python train.py --dataset="rendered landscapes of hills, water and sky" --image_size=48 --horizontal_flip=true --mask_ratio=0.5 --encoder_bias="none" --learning_rate=0.016 --adamw_lr_other_params=0.0026 --batch_size=128 --warmup_steps=4000
Rows from block 11 of the encoder of a small masked image model, named by matrix and row number. Rows with one number within an expert belong to one neuron, the router's apart. Each number is 128 + 32 x the weight over its row's rms, rounded and kept within 0 to 255. All counts start at 0. Numbers have three digits each.
After each expert's rows are labels from the 100 images, of 14976, where the router gives the expert most weight on average: "colour at peak" is the nearest of a few named colours to the mean colour under the peak. Only what is clearly more common there than usual is listed. The data: rendered landscapes of hills, water and sky. In brackets: how many of the 100.
# router: router (encoder.blocks.11.mlp.router.weight, 32x192, trained with AdamW), inputs 0-191
# up: expert up (encoder.blocks.11.mlp.up, 32x192x192), inputs 0-191
# down: expert down (encoder.blocks.11.mlp.down, 32x192x192, transposed), outputs 0-191

# expert 24
router.24:092160133094162171119151145119093120086103170093100159077177162115160169080083190166146147116125169158121098106130153155170163099083092156100168090145146142149157072156170088160111149094163208106158158084086087149099160139153159161160171096097142177161096114112132158080154167157079170154175148086164089151161107098133151089095107098158086138093097063156129163095142144150154152097157154094124159161176159102126100126163161104156161090093112185127137089083163157082127179132145098116125097084103143102147100136101084102098138164096139175117106096176151152110164169163162156083
up.0:120117094102098136182075188089133129085102113158120178131134134117150129147127169119138205143182120105155137164095139143170141031125149143178065123108171136103119147080094111090122115104112117186166153150081095150118069099117127133113125121145184136110154107124155172113108151072164193134120117139183084056109140049150132129145149156158099132169107097150119114085073104164094100099088171171086174170135072143092139136136135129106142128135147068087095174143125166112198113145092122124157088170103139134088106158163115107121122146144162060186096130123127190143161109174182126114
down.0:134174125126153125091136175076140158131126180148201103088152152090077161092222113141094117091142152094152140153116121190120113140154126047124109137080125125087128137107130149147110109099169103198108111105119108131088152133148154128121139131169188143157149127150118150137148097189086159149171111127140152063119134213172187173114059120112124133100154134116104140135109131104098104128108110127091177119122164104173074154135128127152185141104166150149092182150128056122089124092145087146120048116119141119148162079199108110124107086159056098113103088183075079145100129127127159103
up.1:127123143154162144100090106112151152115121144126135120174057119122124121147113141104151175178185147130102132127234154097130090205111137140060119079173074102152126056083148162151197089054153117067117139119138158114142133106104160169152111160108087125092134091103119155122075160159132159099109097132095123149152178189105177153126124121128057123131173174119145140132169153120164147073128123082149127152178152157153129177200135157161150134133140136119133171150057129139122073144119110077120087109193075104149141100098139080138108100087094120179144143103178172153112134111155100116
down.1:153132097143106124104147086116141090108074165144146146143132108141173144061121126118116120113129108138138125111128172135192177083137093125107179139139125147153161145130132105137136100127087094061141179125125128163080141128148060118143154131089140119084107168118095075094139176117118064079107151128075097116143124097145140097184200116141127171069097186168144167115086122137171117117239120137132078161149114118108136172107178208137097164159128139163102066177096175144085141176154083125133044102141155103137121100072140116152115123101121181095084168141153116151084164143145183092
up.2:123100103165166169114088170116120160101130131166158121100106112120152090151141131125094126163124098116118121159169172173147164166066087162103116144117111161101128134070160130114098177108140093174143171136139097131180100164185093096103135141144166171127191131131134255108112135182093133119069166067100107101090127149054128157105117118145120068128188142100077110079113094085128160110137108088101151151101101107123127168133160143066172141151103092100146105100096131151105107128082156143059103120155171095142100112117120117173147098148130237156117137118126143172134105130161065149
down.2:125137102143118103135156089112139139140117107118172097103148135120092129167172123180157132121100149169135095097119151138130121160145116178090142144128142060164186083159159125119162136129175075138138157109164113114035130175105158150151188172105155136058107118172096072094097116152083129083159082171094156204151157124040114195140182127091119074134148106133179170085138173180108094083141072134148168100132167072127141099105115115127117089153145163163089084141121166117144167147135110144174116081110135081124089118169141133134090131143147096111038136153121153076127121104136161081
colour at peak: orange (70)

# expert 14
router.14:087168145125168133128166140113110116081093171101087151104173177145135173083101156162104129123167148165136080089104114165167170120096098166127146097085139148136167098158092102168112076095166168158167154085090081155120164109153129165166130087090147119163084111138161140096166165131095160166105173099170088125165103084144115121117169086157087166090098083160110173090113073158166163079138168073108169165143167101142112120172175117166162090091132128126146091123170168085161121139108098114171086094108149090073084131100111131163134172138131171110094086176176153107078173109171169098
up.0:163085167079144072114110143170124149139109139160110106111150128124109138146118159059106142162118116060116132169156189080135131160109128103137161163075125099158160113144057114115087126071066157139098121097156139131058102105105149125105124140125045100196141162073152087116122151160110153071143095176054127107131070134129125138143163152111155164121103111144183181149131083117160124115132151142125153088090068138106131125152079120149105182150162159135110131088168115105155180127177185133145101136075121149103167184127144093126135113140146070107167199095113092102204115186168108145
down.0:120097116057141172160140124087162119147114162132134136149204142158125161052098124117132154141182104089146182179120159103140151110140091095206092107118050126139126118130163076106166096082142141093127120161194122182136045106173076062124168099134069117082146146146185121149115119140100149149114135138093101156116094181130168127111137149090120129117099146109140131122094174145143125126108086112129128220127109189065156109149128172078109173110158118130135131064113140152138134108076175128144134093158173100184119100096116124093104104120189131112158074161154067117125143092155141127
up.1:134112099130137101135175147103105150182141160131124142158136192151158092102134115132150161173102167108174119157147140115121111143139091150062165160184099149110133102110095144148165136159097108132127141110109087123133151111113129198119140142110159078135144218155182084105116102124156122176114117174178120184083101110122130068172124121105184113077113163178078096133120141156047172115136124174153179098106106169133170051129117111104042137163134185152066118094159100135131180119118117096087060100108103155115144089134114121159141101170127142197130158120134035107108134165102096110
down.1:151139153129143097111139147060108162121142155113092069123122202123087152128140131196166178160142159095191109156086113157110151153119087202118147146133176078078132109061145111124135064122129168097153123101059125108141143098185115155115118109106130118161129183093113142136133198125102147206124171169181161150091060067169129128179115197106150158139130102151090080107132142185094140132123099186130167113123139113112184098102106131113080152139145141052094115071148105121085111162175143120149069111136120150124126090128123110098147086115181119152126138144103097140089122153083096099
up.2:114063127145143136124105139101098084138146163093154161148144083135139153157130122163097119139093121078120149097146099126158135122161146130123117186166093119190106162107111114154111158135079088094112124181107088109147124106109151118133170156089097112131158112093118125172141192140063157116090087127104122163114093188087125156133156064120153131126047218091170126180179165118169146173052139134090112142162156127120096153134138121117123058148144051139105219175115148107162137094121121151107167116166146147165099108119133108085096144103108136193108120152085110130084144204187069169
down.2:119142134117158125133144122170121128100114144163122168196087139145119099206102142101100094094105084154145157159158168133091119183085135074103118126131052116139139182220161143134130174151156095175131101058074146155161153160121095129099116127133123160122091153127113154148169160119124016101101105159136162142088156157143064118095148116158119126137123114148067145159154176110086138152119153121125140038120134209122159115083119133162045170129128063092155111124089117129131118189113100123169064107160157143101105091110086112122123179155153150153108143115155101167094146128148147097
colour at peak: brown (40)

# expert 31
router.31:076174150110170135125172151116132105082078185118083105125159152161114180089115141145110127151145152165122098102101151158176193134094102172100135087119102138100190089167139096189112109129175166117179144071088099146117179114142163172176137093056134129157091107111142160103171158127115152172098161118167095109184142110120117109099164069149084149106113097177109191091126120146156168083147159104120162179158170112145115132168172119136152085075154122135123092117188174092144140127119088115162097100128154112111101127093088121140140187131118154100092048199143116108125169102176175095
up.0:192112141071061114136134149170101096114148123131112196160063099140123050099058144082097118084125116129151194146130082112097124116110177116130077140135096184127072114099089146105096176152116154120077137155169140128111185118119102140126180086169144150129133064139188157140142087105107096171156109073100093104102081089091103168109133110154122159153097133094117122161102142078139164129145189162108110143111081151088077136138149118122156204161056118145143133150126136170076105081123127085120140186108121130115158113119132156094132111145105173110106173149138150171144082105183067155
down.0:184145116110127148108103106125175147106111169108130123135130110161129165125085145141024076108135115128079119073153065050095117127111082107158101143140137167120153143097112081088113143120108092125132169162131177109167127085085087140103085108135152139073180173086127151112127173166093121165145145051214156184114106128153139181071165136158169143121119088149140121140134160120136140130185111145143127139124114133071134108105092154073195192146094080149206092086137117143143116141194077116141195164136105096154137107127191112142110146073155151105120116171108102147120137114097104144
up.1:103109084138085123155096103170146155129189095138156122137149071178145100095094128158083165118109169092096155175083163123077093127136105091150140145125137102158061178172143147086118107168108157108121133152152147194126100057132130086123117151116134179101167083066104097101122104122174128173189134093123134108132126082113117118131104144111150113138167139096101097186157096100128101088187157145148125102156091150092115087129146100119057106153074152101110141196094117129142141151113093153133137095185154150166125143084194130106102124082188175144170163081146167152217076153080134168
down.1:139138103093130151093164158140097092119121161132133108065067161192073096131131207110081132150172067112143099183056082151120143111150135127103131081146131176072167142158148106128125114151155116076124114123097118096117111065121140144150127135129071115156161189127144126160152165153131118143100105103170135148118126161162123146137073111118035168082114168123118095158096153128105149174145103161131203160137086161075179138122126176148160124114173124111133150052107186136107074169101182146113102121161129076110177130173106146102102093112113058144151135095112078142138166194114149154
up.2:159114154146100126093116151112178082115164114092139097185124097163117131146144131096097104125099149142142119156141182092133106200136173147145108152121093149136097122143088130156112101092092128144085124114150113097151055078117124090113124122191099177146094142086167130099115121081159031076124143100088166105118178122064081143122182148112105090137167131165082090176079109096098112132115152080140064091064086136154135136156188117102163140243143132116144141143087137101155136095115155153152123137118162099090147086138120167158155081137148159104168206166112086140112140088111166164
down.2:081085140105098179168152099117129132128105182102199151113195128182077162152123120152122118162140095129134200123121130100164141129131154148076112109099074168180167118141093177124116153075099172130121135110160079103132112108217145064100157074113081126136089076137129160165149107160114120138130171120131147190111171206078101153155139112144117130133129157176129120037053136155176171143127110110077127165079122172114078148123099173124137131094123082163128116118139103120133068147130186107133164106166079159112122149114106149125088172162143090122091125144146095132099142075166088143
colour at peak: black (96)

# expert 22
router.22:090172111100164099113165141090115124113103167083088161113167173135109178098150175163136109104158127167127093086133141159166169091099089170112139092147152156105162107175118098161136168109163134095162164095094109178130168155115161168171145099091151172160085102159160176127174170170106146166117163091160093155169113097165149079096081098176102168075086102157112167110163160166158156082110165109101170168164157109112123111181170079168163082092123136144150101090164168086191129149125090095085090093135141118150096147098090090129139168101111153111097091162161129102181166114168169100
up.0:127143145083094131161157108161100110136118110156134096140188086146185146133092123065122167126154196080116150192131165093166105104171161118198123126145133049129129132141145101125102086130138112139088110139098098134104107097143103095112168103116123101083110115134147114171111132076033153134137116202140177126158158134109142151138214141132179118135155126117135164076124086113104092046141140098115125141139153126144124118143117148134119166163110132147114167064085125176118098146152179110161129080144146130182159158112140113069074059124102125146134007148109117165098079112149181153
down.0:134178082118147163127106146148104129107094201116142127100098121123147118080147157138081136124185112144144146110146131094134127127141136157118062080113067133052105104138125096129039122125163122166111148129097097141157140145149123142145126126131126113114244142120061210041129144105116183152118175083174116150131134148146154132077183133142082068122151114191110112146105086118137142093168097121135151120213158151159111166157163161153130142086104147174114097156108103108151128121126107111186082173186144126143135081208127139114166105134089156112133070182136117162106115097095125098
up.1:115108139159164129130113051117142191137175111157074108140036183093165147127139154139136178111106160128158194141200129160167124193151090164111119118182174043026125117102075124115112152139142133095114142112100126094123150113099121205149106157128157115115182169057100147154079139146114079163116152164116096150096105120120115124109110127141119131115100125138124140144159142106074141102107113099143152106125153158113141109198159089137136094131130152104136150079130133123102169120117103135104091134128116152151141124082099109118161111185176127204175143098084060169132060140154093072
down.1:131133141096133136158108159157062096116147136086102103081146118163113103104080110156094121165070153130143123138147087142167115108068125157114138100169143120112164091185108155140157142103105167143130114069139171043131116121173130082073086146123117115172075132156068109104141099132081164126113129133110133074092073152065103083147222074133122150152177145133094095135113178127064156171092143128154147153190152142128135154103187172119164154157172133172119149088154169159064129166149133135165164125136150135089168098106065178144057131142145140137149136108143082107088161156092169167
up.2:185132142145104107126122127137102130132114171137123094157084106158108178092182083074076089119059119135133133154152117069126119148114139145139059121190091128125124127133112072147125134081133169147105134097111120089090130077066164145111150091114138147056071156150122128094155144127112042130125170073156117081110122140082077120102202146137148148153128102202098131155081144097131156106139150099109111150125114158107138151159105132093093139166127133117150121136136149107119210163133125057211136120112160131112142106137070144135086130179130153154159120229074101193109145060128117099
down.2:182111108130116141146123134127154138123191104131095099109070120106116076124110136137078145132051112124148137141186101121138137115126103114092167123189185121083114071118118169096108103169115150099120131201088114074151180101161125156120077170104137126120127104158085134127143184143096113107193162152166179176112170092114092199162099110085135112120150215158168110092152096107099125114195133160086120110086157101151084135110149140067137174130122090084145094145127131147084165107119125127070170107116062148132196179136178109157127155123166152126108153120132196149076135131128056113
colour at peak: pink (39); yellow (33)

# expert 19
router.19:094166160131161114121169163120101116084095166135093085158163178146113169082130140171101131111126123160132086096079108160170163093091100160116108096114103137084164086161152087164113087117172159138162159094088090156145166094150155163163114101088157122159092099133104163087172162141090165163090149101164098089168111096115126095082164089158105131094111079169095166095154099124155159085121172099149168155174157112165097089167171109135164088092174136094152091094166162081142171128129091118166092081104182084095090105112091109151125163115105181088090092172173140137091168077163167093
up.0:136112091084139160106137146102128175145157107130098153138134119129137131108092152083098078108175110162129136169129102130133115096175091186155156106183135057132142165103126130129135132157115088046110152135114117122132137110156076123125120115139206169199138084165094133121099116173119057145077145152114136169135182160088138181146128111083148123143151106137085135142143153142206124119146110177112185160142168125119173071155162169120094065106144098130172206160108123112045113107166122059137102083109102156099095138132059047164061144149148121165144166102093121120138104124088133104
down.0:138106153027135147050137195119140172126119086115106098132149099153130145096083156128097096082145123121135155199152102117150138141143122128127124104148098065141144151150125068122149164125125141124107163116141167072135106099133103143141146112131122157189173098184112174131095144168109104130104098166146097186076122160064094203143118106086139076183133124131127120128192190116167104142102087185137147137151190111084181140163089177085119129114160107116163209118119120136096129096149131082122108118139162109164170099129079055149108137134120051143127130152127058117075172137112146131
up.1:062136092120100173120188192165156100118161184151126168085089091114120124153099119153169182162094108162145116146159201110175085206153140192101114111204134141086145172062157133150105124021110147119100149120122138103147105130179104122164089110149065171082164142135141098165109159101135082164152135098108116116081134164158135087098099166088073109125149152084142115134133102146108128110135110090178102159159152135124131136161142116072126146138115159056120123129168139120149130163099140158065114133101077147135179116133085118137148103096114151193143141167143177163123118183141140093
down.1:148075140106113106136100132095141151121107143120162159136123155165146155086160120193146150096176153100138092080081134107137156062098101161097172127079143155154170127186173110082137162168142073117116129139150140112102125105103178153117177108131129148195139127142126168078104147132131139120138147086114098057154113078175135115100130112191130115154104113119107181130177149127135081149065122178118150096153121134110125102168081081172137210114129166181117139109097105112143130115152099093177059123170155112119108107152124138088141095106101075052143127139122000104147158174080115175
up.2:142118174147095162131126120125126097174164152090148144060093162106177067131078115172159150127134148132106106108081081112149070113148160101175136124142168064122158093092163127126086103188136124061076114131136058132126122114149092133110150110203088174112196149107117140122134176105065162129127093120127136143103066190102148195138132135120083125117117074128094157121100115158133090128155096133017149126190093097143157149134121169198098126139120128177125145132115120119137093105165180193159099127108157172088128146167146134050122130099135134121164100129146171103136083160129151107
down.2:120169119129092176171110142094092108134098165156193160075068155061095096152107105136080120128142077216127136127172148151106148124109191084145129158095192087106156140181150128140165151099146122130120133179047094093181138140159107159133133110130114145071171200109103180096110124142053176186161201105155131147115138135126108178136060106103135125117119113090113118070098112105160122121151090105120150141116137147131110105132126179116127114112097154125131103109111142114119077159159213108087129153115115178185119173145115157082140127099127141084076133132145068091147113120131182156
colour at peak: black (100)

# expert 3
router.3:093167158107164137113169163104102111088087173088090161095172165134128146086136171164143137097135093165129090095127107161166165089086095158100148097164136173161165105176135107166140155090171180110162153080081108145122163152151158165159142076094135081188097118159127156108168153155097148162090165082168081163171128102152117095095102087149093166097099167190128171089149136167168162090143161094075169165167161096118108126152171106143168086094125142121080082117168157101176140133135092105095099107086128126093090167107096099145097166097097158095094096176163164135122166136166162085
up.0:126117116078128153153092141141111118105166117100152100072078149087126106171147161117106173136139094112144143094132098115111108155138097087084173139130120173122087078169161091096133094125133170147092107137112116080113137054149155101121134103131119141120098179137166143131187133084144188120135170127117063108185116138116082128116127173117156051108184173156154138180103176083123121106179210129177069147114144098108086242120125130084141134113058151132125122104172130114127164170167121140181190086135148154116111179139152147110132140093183132151144089138082145191097150110116108073
down.0:133098111138109127088138128169148122121073179137071093117152140137118144181176079111198136183116171119143134066093127109092131152104128201142089127054075081036183106108138110133135118153054135126142169053167138180189086180138147138146116156158131086147134162063118154127134134163149166097103108139109143103138109142160171117128159132134156122143101216169130111144110118146150219123120087119103097128123094155104166128117062164201147153143110164162105126156119128140129128153090131070081103183128152096160145083100125107141136163157089140129152153140112087083098114127135169123
up.1:100106130136141137147167109106173153154168115087125164137153155096129131105138139179186141116091068110131125132078125093123142155216051176122153075116119109118180142158136120103120227121103116121101108143145089131100127058094098139122117077115182112132160143122137131165151118150152035126119105119147106140140114030179094144124124115110173086104100143113085145159105100119129150171116095179149141088101126175099125103135114106154130104119120092137162155122175139163168201107165126107087137128134186116146173161097065101113159177137144092153156128084159033144155110184138074090
down.1:123127118049157169111119102113137153124165092172108137111074127113147129116181164141093110136134121177162161140132052184128124098162150119106125157211110068137112152119036169119085102174077178131143131132048115149167153135169107169107088108138175124149162069092072172139138093127159138148105172120147126057134119172143168073100090100152070144108129148125092088106144110107150129122121188136128144078131112130189119100142131114161130143151100131154138165137167107158035110159089090144107102161142061156135146149081123128195150099144147127186120139092145140092157133135101075122
up.2:105122119159139138194137148103126093137112142132140110142122107163127120118186135098082075104159141115108109133089154079150121122127114165145101103138149099110112132096097102115093070147164106165100150141118132122126126156118125146173159160136111177176124155112108110099140099143122147094135151112080115089152080129088136191039228124101057118143171077143079116209109153172149116157151080127130183153131127086083083057125147125148119115138072136098126119128111109125154129156143117161181101097187140110113101087173134143159060063138137147071114095217118191104099132091115211180
down.2:123116129112097069113139166128110115081138159149100049117110115145159170092150102095115092101131175129075205139171133097114130115118108161167096124100153123090123078223103119165154117113148152066132092114162110147149133088138125102143113107133093087065116179099108141132165151143077133128114153081117079134127124039105103185076148099122128056143089125170158198125120134103156117091155120152145069140141187164099141172144123171106125129144106097143112174139135111067065126063119137117188138139164109103099164156139098146155114178139139106108140148203051099144135160129113166174
colour at peak: white (70); cyan (29)

# expert 30
router.30:088167152090167123107167169110118096085086179116085109143162160153109173085129146142106137128129128167149096086101126163169175100085086170103123089130097125083174093168164089171102106122171163124173165081083104156137173106144161162170121089083148122165087095137122167093175167139106168163105156106167101127174112095122122083087158085163081147095103095170095173085126107145172161085157167107113167168178166116168108119168164102152155086085159147136128088107173169084143150136125089092163087101101145101111094112092094098149154170122107158085093083178159148117110171095166171093
up.0:118151183153098166067099093107119124104135126113113128110136149105153116145144154136121090068167131132108112133176137186130142096118157096146133112128047054134123163170172164109108158221110067137128171175127129105158085163078116146136180154134104152141172130159110112107134150149071141127141182157093133129099116144136196206115086168079097150131082124107102117147145180143099094157081158179096191108103107161118146159146195154127115104117086121169099124159120148141102082082174147133140110129154128057118078130097122098133184144151170135130119088098140128150202133184106046100
down.0:150188139108149176125100116105137099113149214097137093141085190106094112123143147195141211146165125087169080094092098094139164166145105069163109072135104083129137135170158125140158131120124087126161130108118108167072093135100154123129165122128073115071132173165101107141150129088134232148173129146133120073103130120194142071124117152133082157097137162092140123144148081147067132110108070132088148140113093136119147128087177113144127147146133189169123156108130186152171158101138104117160167101094137089124122156132162140098146068133136146053160121124170161094097093168079084144
up.1:156111162171136070103082148169126124135147110120114094176156126091165127084114113139140173101100133120161116123115077065116118122096104121177123156076128169106130082170184116105153109117155133086095105117161134090126086083084191114088099161213122112191112174132116124128148176089072094067178067129156192099152106092129141120137142175137165109109147039170151172113078137126066038134137159103117093049159125132087144137108143117140127121145136150063097175132095124094199150109206122138152115109108164103118126129148139124111104122100116151146147115081143120146172152111137163120
down.1:133080124093111114087104175147155150128109117120093121186127142113110166179116111102154155106164081096144158138159123071093140123140089131198099105112087120149127128173137092138135098080114154153105163049122114116171073052110169091150134153151129153198102204125115166161130181112123127118102094152167154156147185136094105124169142152184181077123157160140132155097070072187118078147127105173080089114077159129070139141079081119166162111101113170135130157158114160123179136111154159084153086146146120152073136117165163060132133158103103061108178097128109126142090149135131175133
up.2:118134129169110115162123043118088132144146121094147075096121171183137135122120066169097068140090194124102140110139074160138098162114176099136111125106174131192081142144087133099139057132138136122134123136186069118099084146070130125127133160148172152139089120114132097102139054164128125125085163139098102064079121137107128160131171159100122154137121041189125129166132125111085135149083149088117111088133063177188117089100161102124088105180134138162141118156117130079078111151111131175209114104165174107135116112168104152136128111163123158174158175160116113116143118177131091191
down.2:076065117098133166174126133112088093137128156103093167113123154168114154174132093102175107144154157136130195151105113157102144139097172150079114132138142194176099132109125181129102129113122117208124102076204074157169111184116139156105174092131148116137099070090201217152171055145178113181049130115104078099095170168142109144085144067164077120105109164146081135102084123098129191125104132068080110165109131149146131131111151110139118173135063088190138125163110126156119146114099132114100141172126147177110101117117129115124137128151119138147113125140101130109105094089142117149
colour at peak: black (100)

# expert 5
router.5:093162117105165123096152129097116141103098160108091175095156170138134157099154174161150124116157150154127079098106134158166176086089097147097148092132177150133167096165117125168139167141158121092163168093080135150123169152125157167170132110085147196166092094148159162131161165168106133176141158086159109151169134080163142097107068088183120163087097073107145169094168165161164144095131175110105165170169165098129101102153169075171138092087117139137163091103167168096166143147145094103090088086093112099159091156084082084133119180109125138102094078168160140083186169141173166091
up.0:136152141136141134106102075139101070195143071087157109050107157139124036134134146127141115121078161124123105152122134172128132087141202102110124128162161160123093135145133143126138174130133137107137122182143122113122120190167100147120126142134163172069131134158183123118145164159128164167067110166147131193125149094120110137142019132088140093098090128126132112148117137139161112111159105134141118162131116102120180128085161075134108143079105139138123130132088166150121160157138148174054124132086169091194165112157188110136134184137155114154112148022131142124231095103167133177
down.0:097122179165136138104122068093082110102061089163168139127091161128104116153121118139151139129142100145172075130100167140154124113118204047110157182107126116158155119121074155132090087100132150081156082129120116184109096142127161117146150132125108152129143141140132164138118105095054129053150105146151135085167151159139144134118147124027111168122126150082140149114142086123169097117096144070116095064092100160143101164122112146209154150126149181139120110096192088181135135116130227191173159052128169103124101129163121161104106162137136098126148160082147081123136163103142111136
up.1:104135107117169145121155185174134154061152117141117122153181058159186092099167147063133148113118171085122122113088062144135112106107114118098071101158011153189115093140097123152129110130113142125157110135143115146155127095127112079093158128121171103151098086151127093149155108108120107071081125153075137135107204111102099094130179139130132090147166180148106135142110149143171116108194100162091077152113108151147132129085125154100166106163131078123147139175154122114098135101151121148144140139089121113129128128124170124206069150163142134062120096143139255117163124080104127120
down.1:130169151118136104133146157158155160121115115110124126165181108195150117082091157130138132099105096105135148118097107131164122110128140160104099111123070139140101141088146105138102085156133182158141139154100031142157130167164108127098127177119127104196148067137116156097119137142139116120118109167130131218078172111107079161125175118161126044159136138226105184110177086104059136160147038150077072159172150178134128149106103093127076111128153116141101078177096126092141145111163094131146108087118124136107134094171153105156141159186071132087133095149124153137075174126088095136
up.2:155124164124120134075134092092180096114113151129154141104109076159133123121167195111162130139111192096176097132105134121063146120129119152187155107126149150107107134087109136139147061195124146160138114149140117137114140106130097128104097045169165069226115135142118125126089175104134108140094082123183143076122119096179110121130206149129110130118137056104151132136100074185174119128165130150101120098153115153125111097142108100120106145214113135105093176144133071085064101105115109120129142181097080164104112138147211150175107144166106108117120065201132167106152104135166125093
down.2:150136132182160145163122130128089183113094105074103103215181086056201086096139086102142152070052120146080127142070143139161120126118090216129073070084102129129154157094131101135173140188185151150121111102084125168124140100073151129158142152149134104127159111176069094076098138113129159111153106116129142138125094133151150157147142134124167089163151118146111155153148101091112158147071148140114127123207119121140094147161122124176158085067165169153099145158046094133139175104106105076157137140123143114149128136145144134087098117149066103155096120108147160179129150109148120091
colour at peak: orange (41); white (29)